{"model": "image inpainting model", "nesterov": true, "orthogonalizer": "newton_schulz_5", "grad_clip": 5.0, "ema_decay": 0.999}
Rows from block 5 of a small image inpainting model, named by matrix and row number. Rows with one number belong to one channel. Each number is 128 + 24 x the weight over its row's rms, rounded and kept within 0 to 255. All counts start at 0.
After each channel's rows are labels from the 100 images, of 14976, where the channel reaches its highest value: "patch colour" is the nearest of a few named colours to the mean colour under the peak. Only what is clearly more common there than usual is listed. The data: abstract colour fields from 500 small random pattern networks.
# convs0: first 3x3 conv (model.blocks.5.convs.0.weight, 96x96x3x3, each kernel summed), inputs 0-95
# convs1: second 3x3 conv (model.blocks.5.convs.1.weight, 96x96x3x3, transposed, each kernel summed), outputs 0-95

convs0.73 [ 68 114 114 121  83 102 113 153 117 125 166 125 104 139 131 108 129 129 125 106 109  89 148 126  68 148 131  92  98 142 113 124 161  97 117 150 174 113 105 108 118  92 131 100 151 149 159 148 149 109 137 155 109 139 126 141 125 140 134 134 111 160 134  82 159 134 165 106 114 149 126 150 111 159 133 120 115 123 120 166 106 159 156 143 124 145 115 124  95  82 198 124 141 111 115 101]
convs1.73 [ 84 137 112 123 143 129 139 108 119 126 116  99 141 132 151 127 122 120 122 133 102 115 146 144 136 123  91 129 120 113 141  87 103 135 131 129 105  80  78 136 116  85 112 125  86 151 200 144 145 151 119 135 148 124 135 141 136  52 124  99 142 107 117 145 139 126 137  66 114 117 135  94 144 110 142 145 128 107 128  90 177  85 124  98 138 126  69 123 143 118 103 148 160 123 134 141]
patch colour: red

convs0.69 [105 122 104 124 103 147 121 109 118 105 122 126 100 127 177 110 114 107 117 118 111 107 127 104 109 123  81 116 117 143 111 142 126  99 159 158 162  71 130 158 112 142 120 100 111 114 111 140 154 161 154  95 150 105  91  73 149 143 128 102  97 129 161 153 139  98 137 121 112 144 112 148 105 139 137 110 104 163 113  94 119 146 128 160 162 121  94  88 125 103  61 149 132 137  90 104]
convs1.69 [145 137 145 110 124 143  87 130 148 140 136  82 142 125 100 131 118 160 151 147 122 174 127 172 130 124 116 190 130 119 173 147 177 142 136 130  91  72 166 126 118 154 133 165  95 114  91 129 135 160 129 109 148 149 131 117 140 140 116 128 137 107 144 145 172 107 135 157 132 110 107 129 168 147 168 159 116  94 125 142  86 142 133 148  98 122 101  86 115 135 170 106 139 125 115 138]
patch colour: green

convs0.71 [ 88 131  95 158 131 110 112 133  83 105 142 119 109 133 119  97 110 138 139 140  87 107 132 139 125 141  84  77 124  90 119 153 122 100 129  85 135  58 128 118 134 136 114  96 127 119  96 100 140 116 101 121  85 108 104 148  76 107 129 142 115 121 192 115 161  99 137 122 116 120 101 144 133 116 123 111 128 146 120 140  63 141 106 141 112 103 115 145 127  97 170 127 131 139 154 118]
convs1.71 [114  81 110 126 151 141 142 136 138 112 133 127 147 107 116 155 132 110 129 125 154 133 127  94  78 103 128 170 153 126 141 120 129 141 161 149  85 118 125  98 131 158 158 121  74 138 100 172 116 163 143 125  94 160 131 167 119 131 116 117 116 110  80 134  84 131 143 115 152 100 126 176 139 122 100 160 142 111 131 107 130 110 137 113 155 105 112 141 152 155  81 145 132 138  52 124]
patch colour: green

convs0.32 [120  77 106 101 141 132 104 129  89 151 116 107 128 153 103  98 131 120 121 132  87 121 186 125 123 108 118 142 137 148 114 100  93  90 104 206 122 102 134 150 137 107 106 103 178 127 153 170 151 161 132  91 124 129 114 166 132 129 137 104 102  79 145 129 121 127 149 117 112 136 116 138 131 155 148 149 116 125  85 117 105 151 144 138  95 131  90 101 110 132 128 172 123 116 114 147]
convs1.32 [113 117 124 150 129 107  96 115 132 119 123 124 125 155 131 112  99 133 111  84 136 129 113  84  71 150 191 116 101 139 156 167 107 109 126 115 110  80 157 112  87 107 141  67 128 123 109  88 152 159 129 132 118 138 110 122  88 139 131 125 155 143 126 152 133 140 137 110  82 118  89 165 181 146  93  92 123 119 124 165 162 133 124 125 140 117 153 113 137 152 128 106 140 102 138 122]
patch colour: yellow

convs0.78 [105 150  80 129 158 128  94 117 129  93 110 107 106 130 160 139  82 127 145 122 100 129 127 155  77 162 118 131 109 107 110 152 109 181 133 111  86  97 156 112 132 100  75 120 114 151 112 140  91 129  96 109 103 152 119 118 122 133 129 102 150 105 111 107 133 127 139 100 168 186 153 132 112 146 154 139  90 109 104 128 119 106 125  91 101 157 115 160  99 131 124 126 173 124 135 125]
convs1.78 [134  91 109  89 123 188 151 108 132 149 144 127 107  95  87 144 161 151 141 170 142 127 161 164 100 120 120 156 100 133 143 141 122 128 143 160 107 150  98 104 121 155 103 161 147 127 128  96 108 125 158 117  86 138 123 126 114 122 123 145  87 146 118 133  82 117  87 169 121 106 135 121 139 122  67 137 123 103 124 125 124 115 146 127 170 123 140 135 112 137  69 160 101 145  93 141]
patch colour: green

convs0.57 [135 108 103 121 132 142 109 124  96 122 119 111 107 113 148 148 158 171 131 124 140  84 110 106 136 122  97 129 105 147 102 122 103  88 101 122 157 140 106 116  90 158 144  98 164 178 113 141 127 115  90 107 108 174 133 116  87 106 146 110 108 138 106 147 118  91 108 150 136 127  72 111 103 197 102 119 115 127 100 147 109 142 126 126  99 146  88 123 111 123 109  81 108 163 132 130]
convs1.57 [118 131 120 106 135 100 125  79 143 137 117 121  24 110 106 106 112 112 142 148 138 131 159  82 117 142 102 171 127 139 140 109 116 168 128 143  89 102 128 111 149 111 141 117  99  67 126 111 108 129 154 133 130 188 139 115 145 150 119 134 126 106 124 173 136 106 132 159 105 134 121 125 111 117 154 126 109 153 139  79 124 140 127 111 164 122 142 126 116 123 111 135 161 158 104 147]
patch colour: cyan; yellow

convs0.17 [120 125 107 181 147 126 115 110 148 121 122 104 113  79 126 141 170 143  95 133 156  98 136 130 140 132 133 105 115 162 119 136 139 117 156 144 154 141 110 146 146 122 133 105 106 124 129 150 131  90  89 123  98 121 116  82 103 116 125 139  98 182 160 117 126 139 150 116 137  94  98 110 121 105  97 100 108 166  77 127  89 150 179 150 102 140  91 133 148 103 110 161 106 115 159  82]
convs1.17 [151 130 167  87 135 131 145 189 102 136 125 138 143 137 139 146 151 136 150 124 117 179 122 148 157 130 142 128 146 103 145 138 164 122 110 104  97 151 160 125 151 127 114 153  99 151 111 117 142 141 134 135 125 128 142 172 135 137 129 111 173 132 131 154 103 130 129 158 136 177 132 159 127  73 180 154 141 111 191 170 140  83  91 121 131 136 151 158 121 140 130 108 135 156 110 165]
patch colour: purple

convs0.39 [130 153 139 114 106 107 133 134 132 142 101 113 106  54 121 139 121 129 140 114 102 152 129 106 111 126 154 115 114  98 129 136 100 103 142 122 154 151 121 118 130 149 106 110 105 160 123 121 139 112  97 158  75 154 116  75 130 140 121 159 167 170 100  92 146 129 113 153 160  94  87  69  93 173 117 128 153 162 158 157 135 124 145  79 120 114 146 104 123 124 118 126 105 133 131 152]
convs1.39 [113  99 103 159 152 122 127 144  99 132 136 131 159 227 135  98 136 147 117 149 143  92  97 149 148 127 102 145 116 198 131 108 189 134 134 123 124 110 114 168 116 120 152 108 142 108 132 174 117 132 129 121 170 123 115 167 133 131 156 107  87 110 151 125 114 109 134 123 105 152 139 154 137 130 116 100 133  96  98 110 115 152 107 171 127 147 133 145 128 122 132 123 137 142 115  97]
patch colour: pink

convs0.55 [155 102 135 146 131 135  96 122 151 140 151 119 133 108  83 122 120 129 159 154  66 119 158 157 111 138 128 144 148 137  80 134 143 103 194 127 119  74 153 183 129 118 125 148  90 102 114 115 130 127  87 133  98  94 109 103 122 121 128 110 121  95 116 145 133 127 127 114 119 109 144 122 117 144 101 122 131 153 103 158 133 117 121 103  94 160  91  94 145  91 129 111  85 176 125 147]
convs1.55 [120 134 135 127 106 171 137 141  94 131 119  86 108 168 165 114 148 150 160 137 136 143 134 158 102 122 163 111 108  91 138 106 148 132 138 137 145 117 109 125  79 179  67 112 193 140 100 139 120 126 167 125 121 143  69 148  82 132 123 136 113 129 146 108 140 159 130 109 148 149 149 169 142 122 113 107 160 129 120 122 107 125 116 117 135  90 135 152 128 145  74 140 149 108 136 140]
patch colour: green

convs0.74 [ 90 124 126 117 123  75 100  86 137 102 151 117 132 131 121 120 145 117 116 124  76 115 128 146 127  91 126 111 123 108 100 143 157 103 121  84 116 110 120  91 126 126  96 140  80 162  94 151 158 152 107  89 122 160 100 127 118 127 130 105 136 138 142 101 120 165 128 154 112  76 178 131  96 134 132  84 149 125 129 181 167 104 110 137  90 106 133  92 143 115 115 134 100 127 142 139]
convs1.74 [ 93 138 109 105 115 112 155 123 122 142 112 124 170 120 116 111 138 160 117 116 138  99  97  92 136 118 116 114 131 115  92  87 104 101 134 110 143  95 126 100 169 124 124 126 116 156 133  98  99 103 156 127 119  58 128 112 143 138 103 149 122 115  89  75 111 115 135 148 106  77  97  97 108  59 110 136 116 139  99  95 122 133 118  94 181 124 139 146 110 102 113 127 134 132 105 128]
patch colour: purple

convs0.13 [124 128 106 117 144 120 137 109 111 124 173  98 104  97 138 134 133 148 105 127 105 108 142 176 112 118  96 125 123 164 114 156 121 138  90 112 146  85 123 185 132 165 156 130 151 137  99 145 157 124  87 116  75 139 166 142 105 157 105 104  98 102 115 113 131  92  82 125 128  97 158 154 104  91 107 108 107 169 124 143 116 155 101 125  92 154  91 114 120 131 121 152 131 121 105 151]
convs1.13 [139 170 133 125 139 160 134  95  89 114  65 104 142 125 155 126 154 123 136 131 154 110 139 121 179  97 123 129 150 117 110 119 146 138 137 166 110  47 130 126 146 201 130 122 115 123 108 127  89 123 121 102 118 145  80 104 151 137  92 124  88 130 174 148 139  95 122 112 115 134 138 162 119 176 132 122 139 141 148 142 130 146 121 147 131 135 107 151 111 147 115 106 127 146 109 101]
patch colour: green

convs0.77 [116  67 173 145  97 118 150 123 135 137  91 112 127  79 123 140 156 149 123 125  61 149 148 145 116 129 134 150 115 163 154 115 157  81 137 134 141 157 150 123 100 117 122 100 135 140 157 149 124  95 132 146 126 126  84 144 108 156 117 126 122 105 155 125 127 125 159 161 114 126  94 139 134 131  75 135 121 157  75 156 116 152  99 142 139 161  98 114 112 105 106 173  98 123 118 139]
convs1.77 [146 201  72 110 148 129 107  87 117 126 129 152 153 160 141 164 147 125  88 124 146 132 119 104 147 134 139 125 143  92 132 108  86 163  98 116 148  76 115 163 146 133 152 162 133 131 110 103 124 143 101  97 138 137 157 128 149 102 116 136 130 167 125 122 153 120 103 116 126 134 130 136  67 129 181 116 113  99 168 174 156 117 127 124 107 119 152 139 154 148 138 143 120 115 146 131]
patch colour: pink

convs0.18 [114 107 110 156 124 119  75 112 110 129 157 115 118 142 121 147 128 116 111 117 100 130 121 120 131 136 132 123 135 106 105 134 148 138 167 162 147  97 115 152  94  96 144 102 149 132 107 139 165 102 133 146  96 139 108  81 135  90 152  90  89 125 137 123 168  98 114 123 130 172  83 162  98 123  95 113 140 115  74 139 124 133 119 115 171 161  79 107  99  76 139 133 146 119  89 129]
convs1.18 [110 113 113 102 133  97 139 148 136 135 125  82 179 133 121 115 128  88 131 127 124 119 113 116 110 125 110 116 147 121 177  97 149  87 123 120 147  98 122 150 117 133 139 156  84 160 145 133 156 150 154 122 179 110 136 126 139 128 147 134 112 113 120  86 154 108 148 141  98 143 157  94 151 125 196 139 179 136 106 111 133 107 116  72  95 136 125 145 147 130 174 127 137 126  92 172]
patch colour: purple; red

convs0.42 [ 76  99 111 121 171 137 109 115  90 145 130  81 138 172 161 102 126 140 145 141  93  82 117 146  73 123 116 123 142 127 117 163 106 108 114 175 122 108 136 127 119 134  96 122 132 126 142 136 153 140 104 153 118 126 120 151 133 125 109 133 102 135 132 111 148 117 146 103 145 118 133 122  92 180 120 120 108 143 102 143 110 125  96 142 101 136  60  95 114 108 128  98 129 134 149  57]
convs1.42 [137 143  87  98  87 138  98 112 106 143 139 101 128 121  84 118  93 121 128 104 152 132 124 109  92 117  98 130  79 126 145 137 113 142 147 124 140  55 161 106 118  87 129 120 127 137 186 106 115 159 120 108 118 123 153 106 128 133 132 102 120 155 100 123 114 141 156  92 147  91 110 122 177 158  90 131 148  91 107 138 128 140 124 100 124 121 136 137 129 119 117 138 116 116  52 125]
patch colour: yellow; orange